A small image flow-matching model, trained from scratch: batches of 64, 1.7 epochs.
Rows from block 12, named by matrix and row number. Rows with one number belong to one neuron. Each number is 500 + 25 x the weight over its row's rms, rounded and kept within 0 to 999. All counts start at 0. Numbers have three digits each. After the name is the row's rms in percent of the matrix's.
# fc1: MLP up (model.blocks.12.mlp.fc1.weight, 1024x256), inputs 128-255
# fc2: MLP down (model.blocks.12.mlp.fc2.weight, 256x1024, transposed), outputs 128-255
fc1.897 101:430541522531547458571492515476487500463466484530542529505475524489473493491516497473502502502474502445510546495512541500482512451505522560494494519511516472518526497504529464464493505514547504501483512475486496502506531480521500508535535467491453461514451548506501502548497488548532481479504532494503526528467517485516536455521499479543520525484492535488478512493518506528515522516499
fc2.897 117:544475485473464542436518470522502512522510522478477472495521482516540496509466523513512488480527477551492480499473471481515493544467483457496515481505460504480478489470462534525508490474470491497512500529506504491477465514481511491475479541498547536488542438497498519480484489451478505519533453509516472429534499494487477543503526518460472495507520450516546478492497514487466490494490
fc1.898 097:501509482501497495446515522478524542475528460475484498523458528469512518487454487480459503487539489533520557498525501470507478480532493528538561467493469488474522491517504471520488476477518496525468494461466507518513478488496527466510552484538496509517500506537571538535495481528481478483487485466510534526498512469462528541482459475482485489485535468537499466517502508504537535482493
fc2.898 098:515490505483507512530511489521471475505437526508503459479528504541474478512546529524532485509501494468485432522476473501497517487473499474460461530502533537489470509477536541507514479494485516455511501539531496465459509515497474530498448525491491487475504492503420512455518513481523551522512507512473469461510477526520483484541539531551486521488497509474493489465526504500464506516528
fc1.899 089:482527536511531495521531494508464531506513490548529470495511508473522521494496491513501495476494480523506450493506488500453505484544518483530507539534522542511514496518538482522490499529530504491458520514484505495535469478482526514512516502544418462515479490504531505482517498497494516469523513477549481492478520485494501453528516484512465493499510526516537475464525495542459562555538
fc2.899 094:509469500505476493489490506511523470490458494473469546499515489506500506526490498488507488531533533491475555512500498509567507504500462551455503469487483469470477525500465506487534490497470500492521498510513456503492522513526469486467504500469569531461495488493478494496509511523498455518498511513498512527528481520506491567482498511477519497524474475510467528565478489479530436424493
fc1.900 097:449512495520516507520492474535493492494513540507485500493583505485522495500513512501470482454486539443486506532502465461511527486511488495500466512485481527491491512492513539525515514470493507477523460498423497497461556519484510498511486524481503487504526490543463490517490539496540550482497505458553478513527481497492555495507501507500518530563518503476531488478502488483489528509500
fc2.900 099:504464504497464476478485551457519528500480434503503512503428499500480506499477517500531511536497467544505496489498545526493496504494497519496551475505511476503495459496489493489496519566494498533493552516545504481546462484527501486490512484501521516465486513478522515479478475521478417514518496539471513485484516516503460488517502477458475504445502501554486519506501530503515471489498
fc1.901 100:467481556482507496498505467512525505492485486492501485515499491486542491524498486480473529465516461460514477463492490523515535535543501533509514476533528503490476455515495486474482493518535492522555446450501527519506471509489499458499517488514543485482525542520502471514546440511485487494530489483496501501572507537493539515509462514485494492481479463490500507512490540538534532493466
fc2.901 082:530504474530493497504545511512485488492506498509472506496521491532476493467478523497520488518465528510477567515498493477493483470457508486493486494459509508444514500481475493532501507486495495496458536551509501513502548512512497527512466507482475507527491475470494490509444556501518483500491508545497513486457500497542499498511498498520477485525502531534515504498513480451473477514555
fc1.902 100:506505493540503512456529489468512488434564502534493512510507491517509503524450476528526485511554456495523502516515520483535489503534473506488459528474469500482496506501439518518480470541512468500452490477512504500513493549408542518515467508496518533523487492494489520559508495511523506485526506495490538508501494512536455514495521530495541508466514527464489483510464514496481494503487
fc2.902 078:509494475447489467547464511542456540511486498467457460447486512518468466501491514494445504509474554508495505508520468520495536508533514514487505480493541491479516474501511514504538496443496483504515434507490539484521520472545482481541528499495497512516502516487531477497492480471486457489495519492514449504500514519498502486432483481476502494545466510523494512512517490502526485509505
fc1.903 084:492496546486488474458506499522482468514543484485548508486503485483510478462455480480510450518492467490509480463485513480497493503473477484546510485490493504510503503500509489520534518449473471476544521465500501461533489507509459496536453531529477494552472506537541524474519490519495484476503508460548548515516499488475497499476487522495483451524498488514491471488494477509481513438526
fc2.903 091:529459455541508533543480507490509506489437543501459510497493498487491558528527503535507512489472524514507514509515488512484485491508487537470523515532541510517519469475479498516471483554537515515500486511520511518465520503520531515472559466462475501468540528490509467498479509494491519554512489526462464496509484532503529482532479470505543522469507468489500517475496541498492478546493
fc1.904 117:510489513504522474506531497501486496450502436540528484508507532473527498490521532508481485461490511478495493503492503491493473475497512457474531489505545512552502534494499516520519479487472471522529517532492524489466487545462509501534497499502529502479479503492533501463448500506449496496495546514460501513476526494493498491496547469533461494495529454540504530467508511504455561496503
fc2.904 081:512512470467470495493480484494524521501480560470475523494495454523457499526482490509489487529512504499529489472496486509496517515482490544519473496491453506422501473501478510486445522538509531452464486478534457515564530507528499484492513520507499497519508491506473519529569532493513490514513459451529474515530491517518498487496470556456521484501466501441501484494459481505509468492499
fc1.905 087:529473498482507515472516535505533515505465530504522479491550473558511500538477467525494524494536519510494561513502522477543468501463515498474486477503497495509457489528497456555525547479480519489495464491517519516470509461509475510474515497518497524492490540491483496494491548485471491521485465526482464466534497476529570468514479466520515514537476505520479519515525521522520524505493
fc2.905 103:513492519538494505505474468518454485507506510486511524462458522480483514520540516503518512489515497511515425482508443472471535525501563525504476512483511486527494483456505550433482452495482446450541511511484471481520525481512519492518501455522515512485484464535496524496543457520544509508506506484499527563495486514478454491519491527488476512483503492452529500476499501493462469503486
fc1.906 090:492484519490478489494513465485524485486486489499521495478488507524527500486516461492498493510494548538484560500504496480462454529474476530564469512477439478514488529488504525499460478505477500494513491499502501443445508518532453514467523504473476501482497522527525517483511518514529545502485508518485510487472511486556490470539543468505529512508499523499474513472490523515523513506520
fc2.906 092:525494491522527541499478506508476509522480525488507496521522504479501491514474503488531491482529478483520485503490455492523549449504541483461528473529532550510507459499512479500512524474512479522494504534465483552545492463486507495483486491517537510482483457480463489555509472453508461519536490466496548501495480498467502506487459530497475511483495481492507491511533471467479505495496
fc1.907 091:515508516497470515474507505529497487507494481455509503484487486512484522546508528470498457491487489537498524524519510492511472471544522487524500510550480471493506517476464465516495440455479488517474510507520506565500482479463477466468555443494465536540504471546512483527496500536471492482486505495537504500514499512514488474513494453506505488472512476478549505524530519453480482472481
fc2.907 101:485473489517508507512526505487487545482517528547485497499525499484528455449498458513523507485517510521496495495503498543482532517475504515483494499482516532502522484509506548503524533544524490507487495492503510448524521513551512543511492545520492452463478526478492496499493491456551529515502486489475494463495521465474546525496513554514511511515504511503481501470473489548539505537516
fc1.908 091:530504499488529498484496504491485515467500539517510536492496492491477486527490474509508496510503504521490492485533507490473542553534489502482504520486555523526504487490473481527497514503496492481434505462505544505497494505475487529527480505499544486479513499473449509512493500488532484495548502506530553514507465452462475493429468508511501470447498494525481476488487436511520510532545
fc2.908 082:472519477528479488530527473481549495520475511470487475482518530513536477509496485513464451496505524463513519525482480491534472447480503504514537485525442486482473466477526521467523485482510490529550478520508461523527492465504511499510477475471433499508505516517525500483510485465474484493479488495507457498506525528487532517557551480493498482518498506497519535490519515461511481512461
fc1.909 103:521471510543496525527514480494477512520527486477545479516502484481489513513454494502440511477523503484476493514510556493528504477529496467485529510513485458484477466525463474470533447491491492501533507519506468476460491516558489494530509516466453481486483500565497550523492526501504511503506479467489499517496508496478521499524455517480544491513469481494501486533518478490504458435456
fc2.909 104:471520494475520487470488529501527472467478494495485514489505517531512487481545511484563464526472501518518536487496462481455494500480510555497485508493506523509505522466534514526479566524520517488496511489490522494545519501428516495469501479535527509490505488441507452506499476512485516506471537539488521500505490506533511511471533482513463510489520549487514521475496518501482539533543
fc1.910 096:444452509492502511522481509469492444502542499451491454491493493479468493455488516517490460462514526511505503466456549506484508522518531482490539481536520508495516481472490466538503424519530495497491459534517498507489478512488510534494452511512530519499491494508513517469498532489544515502483525518519498489517490496514494555508519517508481509493520519473538524451460504497492510498493
fc2.910 109:556519490489479494509506499505511550522459480532521545515524529516485495553518493464513522532488492496466489540548437482500489499473474510514492515461467513487483524494524529479508539476465515496512527483503512510502523480499492465496540489480448481491497483483497496522501473504457479506521455488489492505491489489457540470514491491496516503507479477495475481541555511499501482485526
fc1.911 101:545513510489465541525487530507448503509535513480455496520524499525504490455531462508522474467501506470555472529513463488492543482538465508451534506500509509487499540464484550494493474517562499530475462486489501498488514501512489520508479490499511499553457501477503487504489470506511501483499494460470497482500493517504520495504497507521488544447474535501497476473534494472524518490475
fc2.911 081:484483511517484481477516483511555462515511456542533517500493532454483500516479562471511510516515490536461503468502528522514476514498524520518492450515467481504494489468548463496472509484497504459483528489495510512510509490490516526487491537517548492443476478491478542522520516505511501458492526500537521514483545478532499484489500483461537504533520527491527514540497478500504482488481
fc1.912 092:494517468521481497532493508503462503485532492504486503481501527537517508495507560471542514507505450474493474479496467466475506524471512484490504475449493490489471475454505560516480471505535498446521499512523442509500492495528569508518509517483471491515513466516467512459510459507527507535481517496525509503473524530495472474501503544521492515517513466443487472481503516517525502469496
fc2.912 081:454482515563505506449505491455513511495514483490487491524504487529491523519488486541455490486474544527506501544531566528540549479529507531542538533527511534511533502536489463482520560512514484530519508450510511490515528522477470476483476513490512510498506479511515503532497504489445487470512477531455512495523495488516531539494507446502491504462517558543521498469485477478504502501518
fc1.913 103:506536532479546544545493504477486534392486471535454514477480472519493508522529425515479513487498505498491512543449486507508490475538545471480491510506521484512490517529482456507493492499476531483487511506508547495466462518499554495462495510481496476457496520536481482532528460535501514522513501487521500460508491516505519514476473508522497505506519460537497508502551513506472495489500
fc2.913 108:514447470515444469467518519532515447608515516455514480505503533493498503470489577500519484537505491521512492466539508500496517514474459526509508496487482538474503497507521510471500501492520487519505485507519442515506541474504429510529507501518512508525471482451517498483480527472497490497479485516475514505456459487489480471527535504505517474515474536477495493493466490492498495509496
fc1.914 106:483487530485552511469506472470516469510496513513466454500491492490514472524548536515486490512498509507499536508495498488546478494470498511492517480534512453487496513524515499497493556501479494534496505494508478496511520494489481478507491473510530466502499516481523495547490463492491531524516489514513500508461453519493570515543448534520528506474534493472488497454488509523519455508521
fc2.914 109:512494478517450513525497513535483540502515499496522523509523513524489532493448441490512505490488496493529472510507517512488534500534489468502491506517508544510498509454523534490504443501515493486495510518516500466514474493521503530479507518494478514475487470487457497480489546507525497478492479480482478493523538482502432498439572464477476504507463510525513544524500497486466573493474
fc1.915 102:537491472497504523436503456489503470516492510532463440524458469515516484477508471514465520471487473494512502491487493494533511520487515521516467498472472507510498572515509531500509455515518518495475506518504467525453517504497476467411515485468492487513508518539482516514534492547531525497512509465516477499486523487536487527487539494542503492529517483514490507484514499494527496502521
fc2.915 108:488468520511486500575501559490469509474505487478526560501564519484473510498477523464499485537499520512515513505528515498492462465516493503461529511535504520513513445499472489503488552506477491501511477489487525481561480530487514538563490474522512497492507483457524490502459499470461466518481502514482497510507487503470524475535451503459473489458491501475498491494487507516464511489488
fc1.916 097:468489546490489492472451475483479439493496478490486531535518501529541498543512466473522486451480509480497516497514470528469529484520502517545538480478529528488472496510489454516513553518521470528538508485436479483487478529494507517484518517511525496512485479461545496542493461504476475511509532528478513509462486479493528484502519487486550511473500472565479527439453477470509526492506
fc2.916 080:530494487501491479522570481504510547497483516516482498482484504477487516421507522514484554526509466537497489456510495458482480544480495506491494515512516467497512504498487521484497470434504526481490522507545531515469511477492531491494492470519456476507497514532485497452501502514508525496493480472506538523506512520506495493503505497544442472511500532476497523543516520528476481486509
fc1.917 093:506503473520448478494505481522503499504489519477496513526550569448480504479454460510487505553537514486493475453520500467493495500511470515490487506518446490539488519513515502525505473491505456496556483497540485511453500516457526499516491486523495482494531477506502488532494533519544493475531528491513513482483490550490496488494500534505536486493486537497505511527548501512490487528478
fc2.917 093:502512476508510552513478518448518510487495488523474503525455477488512499541522503440491508493482504512497499541492486535501477499510524523479492475500559491481491461501502499510466510521455530521448463495487483512521474494505440480483474484458469500548496523512503521511478503470485547480472517532495504529507485450498490502447490503462462507508498494503509528543508485508536492477482
fc1.918 105:521511472523449506494510473465479490484484489515448541536550544477525502489515509496508477536483508501496465464495502520533520454551552491502483503515498507549578501455503489519483514474507482511521495468496486481476505492466506490490513503496521520486510447486465519489502516503534455475558527475541469492487491507539532478528500460527487459498502476518491475481502486500500517476495
fc2.918 098:481495510479526511508506516524529503524505533478555475473468431519471505496488507509485498481529497539505538528530510459474484539471486506498491492489499484488431473537492503476498479522503473455508508525480523528528505517520505467515512491513486476491484548521503497520503469523494537533457508531471539501488475485449479520469503550491511524514482539494504498488475513477497509487506
fc1.919 100:486447467502480515479452488492505498482472495510484526504485524485454517489511541518519467515498513549493480534536473498537468473450537488503477481497542555489481541499430483479510509492493422478475470524467508496499485528498558466470530497467455488476524486491477487499522511459486465483523532461470483534489507512507493487470493518495504519527513520486488524498532476503509489442470
fc2.919 102:537492515508534476526557497482506496505504498476489449476511473508506504520501468468487540488493500464506533489472513517486542517538483538497522521507500476532494467492576531536485492498492562522523522484513482512489515465494452505537466523517532540518466515486538525497490476524510528518523488534526468463510493511483485516526514453482510497484504474496501480477492531503489521545503
fc1.920 095:466509472538505533514518530499490467497507518497495486505457472524505527547483518543492497531481468482508487539515498515496432481496474504532524490535453488461469481536471503510497518459484487488510457496502534486501468537493458514492494543522498547542488480499470482481525548518512511487497471466467518520506533512515465511502487496485475481494508482478514539533502501533511487534505
fc2.920 113:536488516452491487465469484502518536491501489507511518492540504482509460452501484472530477472539526506512512484484519498482573529512524507488498512458535516521509481464529499493523485527511519496471527493493469527485542464501529486528498434458498492491484475466524518516467458486474514506516548520525469473492464466482543497507511482521544510508493506490502467465550500485513524489514
fc1.921 112:501506521515517530501515517505520518481525481512515498475529512495536521498496528494496472541545520477502503512538544533506493509480506473529430452527509474515498508513514483502497503508486474518468543465517469496454526467534565505534502484479516548516488511522494472520502539498482488525525555501526553510501496525523473541519473445486473514523510477484541458500485494511508536497549
fc2.921 111:504484489472495476526499477484472471511481512502489499532475500519466485496507473513501531457467464504495492502494481481501515491502491519483577529455518545467493483484498521505505495476517518472523465534485539501533470530471450484491508484510508454497520491477510522464502480493543510484487454487470439477511513489489529460507507544527536495498459502491448565507504526480498460512444
fc1.922 097:540495487513507515476495510483474477493507507457433523509561486480492506482505501511466514526513482512489503468486518513482476480500476433475482468485496527510475526501541467523490511460483460523472494517532492495539518515515507490489516521562511536461505523515509482549517513497493437486504514479552545519467513509490499494515500522532548514489520524492451490516473488515521532467487
fc2.922 107:470525504492484510542505557494509525524487514529559491522460541516518459556494522526527511482508533492522498520522480514521514526498538555492529550519515468483496498512433531466509454529518517470527490482492490525451515478493509493502483503464504480553487485510490522471501495477508576495484495515474441464551493487531509501495521499479474516492467467487547508468536519505507492520518
fc1.923 103:511513509495469443475471514496523480461489474509461501532486505483484512521501500530481484486524539474512481528507469519517493546456499460532464495469497482494478497504473531509518536558539513516524501533557513518502487504507504512522499480485505533533460492466482477504480488497489541523532539513498544495469504471494501474498525551529544487507471518518484484487544486496531477522490
fc2.923 099:511494478518533558546523504492492517534517545500509489466529465504503472495487509474530528494478460518483509464512521495468539449562517549477533516535502513496500482495528471497501479459469491469484475471450471473483506467519503499512540504502485464460540519529506533514467525528535476494454462500504481491550525516507512510505446440493457533497530490491530485493450516507487534468484
fc1.924 098:522505521470521453513487537509508484513481536467492500512540516542514543480519449549511502508508520500500460477492519496507538470532459519498445511502535499492496479481516477537477482499499526489484483499508453486497521496486519458498526545452488444497417500501460535510479479524533491530467468464495486517478500463538544539517486480466469520479505494494521498486488469485499508476498
fc2.924 109:476467486516471557505514457497496535495495445535514498472480476468492443510486547472493494490467465495475544529512506497499462505487510462471547492505479516487501527510492516485506498506479492496526527512516547519494490504505468536471461454539537528520560489495551469511503518495484479479540525532485517486519481538488464464509510494515540477507507527508477515521508511520493472514511
fc1.925 082:517489512480506533497515444505495524509512501481505504509520483546533488546498520480494496508483498454513473524464475463518559429523478484527519509462505513504502510484480483502501536460524514513520516486478456482507511544493501567526544527464513511505505473510493484500452490459519454493484484508449477541530480515484451505506511496475533563544495509478503530501490512468534528471497
fc2.925 082:499469483484505461523479510516520504444496522518502456476498592487489486468509502506504485541471526512496504502491499475510488543438494509461524457491500496494496491500506512526520461499458501496506505499512536526467524506473504489481520483521495567464483524511504508524536508531541499529488511497536496472487551482490514479528473517492493510460488545494512479490521510491528439524493
fc1.926 092:479455511519498490483516515492507465444527483502464542521517528517492486504527479448524513487532493568470514488524535514517498514548501512485505485496512493522497469507474432480462458520496502477521444521479516504494503501512507518520515456488486518475515502524470520464535535459504555527500488539476495530514475491529536500524509490475518486535505473513510500548508549478501443512511
fc2.926 087:534521488498502508525509480511480531554522509514501465481486474550503483501485487549478489526508528443480471541502494503458489519456501498521483488536477521491547508489492511493519521453494508534497578487475468505493530451512469471472479515483488462499492489477481521501509455518504467443532491480506477477502493515472494534466485522513430506464516525503495517475482471518517510477505
fc1.927 084:490519508509551492504546478545482477566505522477525507449526493514494502488537496509468507522524474475504468512548465508494558465519528511502492499474482483475505490515498534481528508518484467503469507519486540505469499506467495542511535501489565507494488489460496480484486509499545486524543523512508491472486484528462515510472521492483492515445482503497505450513503504518515489458515
fc2.927 095:523479495506472533504480542477527496471491480534454496544487517516515526482547494488517461504491553509522477471500480512478465509501494455493497486475518520511509520471503472461487501473518532489485492516480448518541510530564486464479453489510466476497517474543533511532483499537480507475468462464483482551506531479546529503524454476524500480555535494554476556494494493497535547522495
fc1.928 098:517456463490462523511451479531452507511487493510500479522523463496456470465485497522514542459531514486518495511504507516491487492526537508533462462515491472483466478494516511500514458505485474471508486548485546552533476508491504504447529469512491513500464492515506513548498504533482477486509485496479486505498541508498508471465468518500515516503497480492502468513525518520516503508460
fc2.928 082:493553486518595480469507518499528464462509459526515514495513499491558542520503475501521476513502498499513501539528512489494511511502451476483509535490528508524517504470488498514485531470505506512490494507483465464456490466474497485509486505473494473518526515490457495480485486494483514552516514486478466504506501490457552507479551516494483516465496491485495509502452482505495520501513
fc1.929 106:492538528469482505519562485560483497489494488478492512548527439477489501488521523517488527540490502529497494451495493517555476479508507486457476510520522472497529514527454497458460509527498507512489487526493516506514484481485454505477505517499445435501543542500532563439491531483484470501492511449512502484510494483508521474515476480537516513528493506505542500471495530479518500495487
fc2.929 087:495462476498532481499461503426517471517513504506509504482494552512482518514500491494504467434490469464515518521492545487455501504498493487510543486522497506485468500473541502551522468467498475486497509495494510502482546547521555476515489481488551529503455461517463468520486474519499513513498490540521485497482476492477464521510524546467506493458509507496451502510494451528489505509515
fc1.930 107:522503508525500453493496520477481492505484477498484517526515513503532487526487442512470459486518507556517504552521455512483479451532504512459510487495536499529504477466518495512524475461484486509501486498471432526540509516509505467540501466469479483520501505521526486475551535451493487476509498490498473525496525534485480512503514536491486514467483524522522509532499473501496470458480
fc2.930 113:475485495483478540506499488527516531515530512485529481496517504518494512488534582493533550517496511461487479459481551510520524538468480498518505515494459497486509524515462522473463502529507522485488484493523543496464468490484481529472481516534506543448495492511480494505473496515515510493496502501502524475506500474499522493476467448520521495509543466491455488474509511485491524543518
fc1.931 096:497516470537486505545521491508534478498486524540509523465507478507488499444483530514495499516484500504506484489526491487496508483512511534485484501475534510474491514507443523492474510480514513462514487550509488530551492477470531497501519512506504467539448516487488485469487487509521473509505523478506498476493457522498536487463490478539515480503506509481497477516528505493514529494451
fc2.931 081:500497508470499512494471517509459520471544462473481474535523494484490503536522476497489508502529520552488577546477514488514530522500510495535520486543477494547507489477563480505541478516481497496505486486477522477467509509542449480485490507477489542486515498518525527508497491523508513538512509502493502522483538484516500496511508513429471518466480478475506503489488476511478470521566
fc1.932 111:484539503493501497524545494454515489471435463529503495526563494453451519491496461478510544501518499504487517535526475476530521541502491506482514476473484480520497484504509483494502531514476504456522478534443504497531483544510519462524544474497522493486497479474461476505502521472563477499488470475510501500463515497508513534491518491449510527492482519496477484490491516503522500511535
fc2.932 117:518476468511533500484455514519498523529540530480532516475448508544523492511517529499477476500514494474506483474480529474467493453497524521504474496511513500466484489504494535506505445493495482513466511472557493519496510473497491522480468540498443496490497544506539501506537498522411543488513534518489486504536486512485490468492485522549489479510493478500498495504494476499480520509489
fc1.933 101:489515487443485542518491495486505550497496543451495504466492505471542508541524524488513546500521489522482516498530492536493478537537503522493459476530491517485451522533518446512493499504500502511520457510499498492484506461496513551530497488513454462496513472467481496470506448508442491520511482467505511517488505497541503482550506495489458472459475557531500515541502522475494480488519
fc2.933 106:503478500566519469488484515487501445489489472545507500514504487529475523472494469496486449499504509473525491520453505475523495462448506472508522533493488452549551442454482537486503483486511507465492547493498508510517479531512513449473513499505537527509484521534518540512483510494568497469475505518473483460498487506464474538467502510505530484521520446488495505455473475529505490480490
fc1.934 100:474487463489467522476538509464474497516532470531502499471538518493477533509475514482497475507520475493496519478505500518513529449457466505514469510519488532515485482507474483495519495517495508497494552527482453453492498489477483511537511493539498471515515471512499475475512542538478524517493516543492488499503516491496524478487524499480444482517504445475498520498529497485512513484524
fc2.934 103:507492522500507462538481481542512487488470495484483490502469494480510487451529502508526539489454527496521512530485516502486462543543485521491542485491507476496508532511509502542469495487503501479492475496512568537489494496496492483453468539483510513475462514516482528524475474498535490494509495477499489492482481516480496522519485489502553512497532524493530491515471491505522487515476
fc1.935 100:444517527446514463496508489468473497512514514475517501508534509534438495521481495521479500446547505547529538508455449529515502486517499479524464494514468507532497471516505524493464484476521494486525516455510503521498453462500564479472529523465502499505500497450504483473493512502476522488513526480491518512488453507526518498495477489514517507542495560500470528489498487480516525474522
fc2.935 114:543481475538486533523495478525530530481502489526482494494474510485535484473496535488532484553457525478490474511524517484478515503485482534479513506461531490466530520487482492513532501531482540518490488528517524468495513550508423534537458480538479503511494478542495496503507501493561460513501509505502500496526530491475513490508531519504501483458507436506546460500512502526475518533492
fc1.936 105:497482516509506456531515492509491528504493532506524525499478458566499527548501469448502532493514499516480533504506474494474500498450486565520486522497506532458500515481481502522520544492445508484498526498507480422495500483502511520501491479461541547504521488475478490503493504483503517548487498503511529522491536511490460467501498462523486499475471526470546502488485520579482465476532
fc2.936 113:484491505487503557476504494483520466468514477512492512489506544447482461452493538561512495505488494498539485487504517486528516477542516422472513508492492472551488466528498493472487475504522501493480477487500515555503489532506491476485509520547490481502506528525513503497506504510496480473521503502493461478495480509495555546503505537467521487522529470525458500496518478424525552522511
fc1.937 103:555451483470504494529502487478436453442450499479485505484495526499476518490492513533488516479504531450534535542510521503502525511488516535511498504540507502534559516499472450474487511507520494541490447459449523494531515512471454518492465486460522542511487538471514510531530493456499544475547526477472514464472512488466515507505494471534501501493536509480522545498503525489531513450508
fc2.937 102:445551506520515518497467523490565512541550475496514485494530487506521484529518485474501464494480461546483450475497492508496476477524481475515499510473506494469460501505532522519493473486490492448536531555549502512474513479535539476515515507526493473495542474530500488455464519514480489538454481554524480537511482501539485484517470492501495513508470509519480446494516485511463470539488
fc1.938 103:447498514510534490487489524520513526534529497480481513479463505531486538472485491495543519498485545524508514478511467476514501523546540570463517491485476493498506486471521470476470496492543502529482538495492515447512512506468525502543456519482516502530490538526539498476521509509487502446499492459495456496504524493488501495464519519530471482510478491510485496501488510507506532527524
fc2.938 107:547496495493475511486490474496508507484454528514509496524547511470519455514507508508468477493502452480507484529500502507497506458442449457543498497525525514518500480523461535514530499498438510474508475489517510565492512497532463482458532508531488473489485473488442496537489486501528480538503495546528551503495460520520542496514495455486528507484549506498515489497535512538473476488486
fc1.939 103:443514459551468524456471461505513451457463474520516505520493475505490508514500549513518532482463502494488454470484540474511519514508473505525522499475527497516477514506478458513485480486504516491482479466513472560501502433535516514507527537473492543523512493520496468462491489506508519515523520500521500477503464535494473489535487480521531464488501510501553485472507482519517520490510
fc2.939 115:555477535451559481555530528497491559520526532468487508468507534522500488511501454487480466509518506513515544539517476509469499489509526496469468499519468498488511489491549536458512513520511487512502498531482535442496508565470509480473464470540503474497479495496477529528478514489491487498498460503489492504501511497502529533473517522483443537509493470492483505522495526495479472502478
fc1.940 085:554496497520467506450515508552468507511522518522505448536514478516523527498486505492466476475465537493498483485466489536479480487492465496484472483513488531470482495500554489470495507535508468464469523473504544479538484514556495493483466491534500471551555500517488522511511514502519459457513502521525480490541462496500515511488463499491478447465491484482550470538503494482486517552487
fc2.940 088:495526509468491504523476508435506502501483479462504557470510520478481493528506484516505486520535466529477524511517525470517532510527489489527542501467508473540501499498470523508534455475483550521555519522514492496449523536445512517504542506492515513453470502503496468490482488463494548561481501471494499510509511488526499469543510483535532505526514504527464520435482503513510511467549
fc1.941 102:518523478499489484487495518491545493499460493489508525508459485499465491496501499517512524521490534538482477502476545470498431488513504510514434513525521527510451488502500482476502548463515481484513477486465533489471524498487542508488505505480487514481507517478499500511470524508536483501506522467496516503510502504520468504497529489489512458440514515516507485488538523519523536484437
fc2.941 110:482478490481520525517499482475477540521513510510491496454574508517515508530528510481488473501510476484525519508526463519494569499486487507493569488477488490495548523498510500520498467532493511512490516522544484516509455498521452478512507469467493491529516479510509512485528499492461518521486467525495476487470498485483528523519460488500499529555482479460483509510469491460480468509538
fc1.942 102:497535517526558522495510473485471489482521480528556483472458480480539536507460430516476496505505497518529492510473471535477441514498521514509504516470440479468502492546510522463487510508508461482518496510521498509508472504468499528517497485477502482491436536467493478475516492505490492436525511527475539505504494530498492460541541530526505528519550485489458481499486461513502481512543
fc2.942 103:510457489477466507496474538530518513529449498502461491531537527525468449475541541482517475492485498470495523476499517455525531500487488506474505486502537519518508517473484489552487477514484510529476513503493513500500533483529500480486525513522511536525539469538503516522509517507497507569497478494525446501504512472508520531474462456491523502497470511502537511513509540502492557484471
fc1.943 103:523513524533480487490457515502494483509500472487521490572522495487507489503567471524513515522508519519491488473458497513499493479498460549467486501465463500456541540500487497544515483467540533479544465471468531478490536513497518495507534546503499541505453539505488447460542484480457508515548525519498498523490504526458529490491494489485511486484486503495512488478485480503497508493475
fc2.943 118:453477496475500547511555473528472521485496528519471511439480500492493505496424524476502472491476480517505508536541526492516514535500548469545507480508530512545454470493509516461470500512459468524466542530536460518481455490521503484499477449520501471474518468478516545526458508533503507493446482506489485480476492482528466504502495501517499518520511506500494520522518511512496489499520
fc1.944 099:527451469529447490470504524499499506503492505512489497507541506509464517527502526500534506480515478492526521526463511498510516474522501524528477492474478484504502481457503474484488539457520508488508485533526472497544504499497500487513488510522520438493557510472505537505504477462540484496478498503466475520506498512543501497504520566468487527492464514482505519475505511465524488512483
fc2.944 098:488532543480574512521504473491492504531528515483503490489441488505541470459493460492480499497469529486467492479560499520502491531451518500471494512519507469501513526535508496498512486527472493518467520473469520495454490492507500521486522465502467532493455456487495488497498528522449492516501489521525497468484489477477518500505490442547503477518528472487502486523479512523474527503516
fc1.945 099:526463551534473492509571483442526502495526485544535511487518494488497513482532476446497545480516476523531521509511508481474538515513477483484490493491512495532465536470503492494492493561509463530538508474513453512514476481514487510491456466499484491487536495509464483454475503492468485489499473500480496517469522473490501487505470483514460506496462497504510505493493529537541478528502
fc2.945 093:474518456465506516521474518561490510522477536479492479507513523511502474514483511565532511526475547502478506502473476532480445475549515524536504501484495486491541467529503560497490471447482516451481510510501553460491521511499527468480548539535500497535474490473555485530518484487501515518514535502509534485502490524513499535485506521457526468507536486469486506530522512475491503470510
fc1.946 106:511480471499502500486514500452507474475519476527516536511507515559478521516539527517527512519522526541470543507489497506492533523499495484425468539462450529467467513494489495509466508503497412471481442485547498528526481507488524498481492485489484503486511505530536478476522498438487534503530531498499480502494515482491561512458511487535499510490471535502526496521505529497491505512496
fc2.946 099:493526497489473509516511498521498537551485527472499452469509483450518494479494467462481491487491450462531478485537511483504485474513519535531542446516519481504521486486508514496534526486480564522501515496465495479485504490496473526482516522513519488508490517486438504528477493572501461510453499514540529508486466503505465485531502502478515469513511478510477501475488485497506501488506
fc1.947 098:508469520506539518501478532529510484497516501520477508462492483480520451511480491538488525507509519543500459471469493486482496496469484488507540471483474522476445478490507516539500503526467519523476471491504457491541502514484444520508500485481496466496472496457471513534498479532461496545529520520483552502498515522516510534504474487491510506506496549513499473509458518488569444469494
fc2.947 110:468494478504480512520517484480482490531472511514543520534514532537491537493519482448512479501484486475503548504533498505511502500549518493497487508499510495508568524487474488481483487482549505480528543502495560511468541465504551475490510508513475538494513513534493503463499515464526496485464477467507465490490486503515491477488505502510503500500489492494490522491503466522458548515503
fc1.948 102:545504490460482533490516492480530532472474496495466459502466543480451489461442462519527470460521515483508523484489498512497462490478471532538523500550537496462505500520485520522494533513514468472481511489480517476459528457519511515546512470523514483508519498511467462511527487518508500504489473512483473507474480478533531513487523502465486463504504486493537508488491475508506516490469
fc2.948 113:470507511550517476505485514525457467497529508508527539489549470515523510534553549489468527538455492514514482518516487476518526512536548451491488505455500524517501494465493487478513468476460532522514488501497499509533463547489481478430500547467480520480480530492533559478464520479500498479515520511521535492526512513490468508503494489544523534504498517498456508497485542490522496522548
fc1.949 091:501480459495481499539480497542499489471464512517464501486480481492472522507544507512528480489452522505495529507479519475454475485489491543515520540500493456497488486499500486503513523504482498517539460494447508487486498511559481479490519506486500471516474448456526480484529513495503528508467520480459501488481501526523452465526542488504496537503512466484543501466515544498523489513461
fc2.949 093:462539515480527500475503514468520500518538475488540480522514499528508468474465499480506543506553481459506482483504484543539516523481497462465497494499483512485491481509505481506475494518481479448463518519517495487525498482455501499458481499509506520467537553541512520491500512493482480526503504523525537501517501456497532537496466518500487479509483550505515500521501462526463473489495